A small model that answers yes/no questions on an image's attributes, trained from scratch.
Model: 15.7M parameters, 32-pixel images, encoder arch convformer, encoder norm rmsnorm, encoder activation silu, encoder patch size [2, 2], encoder widths [80, 160, 320], fusion encoder layers 10, fusion encoder norm layernorm.
Rows from block 7 of the image encoder of a small model that answers yes/no questions on an image's attributes, named by matrix and row number. Rows with one number belong to one neuron. Each number is 500 + 25 x the weight over its row's rms, rounded and kept within 0 to 999. All counts start at 0. Numbers have three digits each.
After each neuron's rows are labels from the 100 images, of 14848, where the neuron reaches its highest value: "peak on" is the class under the peak; "responds to" is what is common among them. Only what is clearly more common there than usual is listed. The data: drawn branching plants.
# fc1: MLP up (encoder.blocks.7.mlp.fc1.weight, 640x160), inputs 80-159
# fc2: MLP down (encoder.blocks.7.mlp.fc2.weight, 160x640, transposed), outputs 80-159

fc1.629:512477504493499514504523496506466465466508473497511495488524486509519499504480470518450496479510453500488492470520517468462474523481520483485503552448498496508513515541508542527481506494504477502497485507489537496467489534510473483459551462
fc2.629:490550479498512513482472505506517494477515536488495507511473505498494492495521492512542479504508549500499496495458490524517498514514533483495479482528510486510516481469499490446474505514539514511512532488542455493537482457535546474545461540
peak on: wood
responds to: thick trunk

fc1.607:496516482520535483497527482493499495492503517458506489514506531504472509449511553513521526516514478517481525481503476491472473490476450573534508506485464474513490508463478503486476482539533501506504470501517476480520487520486501486481467492
fc2.607:499487492513494509497514495484519497502487455506491448480553510490522497534516428486530457497513526487499483533500528469454539497482531443469496468502491501505514498496479507536526520516500520492488473495474564540516497475500472518483545524
peak on: foliage
responds to: autumn leaves; wide

fc1.557:486491497506513492538473468551470523481522476475478544540485491507453513517471496522488496467528534479513498495485528463505495454490518469478483518443483507494481475481473477520505471505515508473527458497514506473512505470493529543506542483
fc2.557:473490511513471504476519520452505465508471499525548463463502522482541497512545501488494493495477488491505527490521463526496517529476471511535504505545500495496550514526499506486465534510547514502522519499473487513504493510525496463501437529
peak on: foliage
responds to: bare; white flowers

fc1.350:483434469521507480530528523493487478512448498468477515484535511477529537485537503530521477484526529510504471528490559511430512492501487499453518487471516501534486484515565518518529482503509444525512453508508484512473530544515504497479474500
fc2.350:495581516476474552462488520515518492486526501536527523498461495526493475497468484507478497511509489493521540491530454484536488497490486504500495536523472495472515515476459514499464490498479527473485535492507505467525445465503499466538531484
peak on: wood
responds to: thick trunk; red berries

fc1.489:512473509511503488476507431505468501464549529503513474491531507517483480499456547510541474477545482504529487531493517484469505511500452532484530567527445514553514508503486480539539485488487494502543487535498529549517479491482555520512498508
fc2.489:474518524521474509472476551501520473525462476536477570516475492477496512519527459485501522501479545481482486469506483516493464508504537505510460425507576496508500494501493525479500494505481506493488535493493498446504494448497451501453509503
peak on: foliage
responds to: autumn leaves

fc1.249:519510524513503469506501513481467540461465499526478506494494449525562527516509445532491513501481476486456485526466518513524480534474531516482519523523498496430558504464513501473457536464524451505532467495479495480528548509460487468476507532
fc2.249:529485486488509512516488508548494478527538519465494499518514541479462466478473544530521473496527485498527483485508506501474509486522501479511444499502516510544483526554500538515526489509512508508485570514496528530507450480545492523528523503
peak on: wood; foliage
responds to: red berries; leaning right

fc1.175:434514489488476483482516488481500491472523491541482484510542513519505532546497497490493501527513498474498501466476516515515488474558488478490495522533499493495434536498486575490457483512460540566455488466507509494495506514480461508509536508
fc2.175:537497510534520511531506490494498495517463499455500508484461496493449484454511456499533451463486503509493498518520477496481481504451514500511485494464489512471539459492486478514528476504504482468523505546520489484493433518504529498523451507
peak on: wood
responds to: thick trunk

fc1.269:517489498525475486507505563525462530572521523476509501489479488495493517474459527486517472488507497480479506481496497489475496486529516516470492474513530494432478504472537525471472533434519484503535524453531482492525492509503473513464523518
fc2.269:518499490487519497491542485470533487455507492523543470448510518505511521481556484518465546474463493515511528495548499480504521486493549491512492487514467550548493522498492517479545473479470531479479486535505489496516461480537486488503504502
peak on: wood
responds to: two-way forks; drooping

fc1.203:491465477511466504532474497495462495546493483529502526486502479521515479488528533440502484554506519522464496509477492525511564517492518507488465489479489527484514514514471473470471508516510503510491482492531497461470521486475505491494471526
fc2.203:480534526482538471451526464520492484432519490452519491508490499482520485522503501535526502443506478528520497506510505507488478467514467482507537522502482468499521504520535533511523483507529447470487475500488493544449467503520465480520492509
peak on: foliage
responds to: white flowers; wide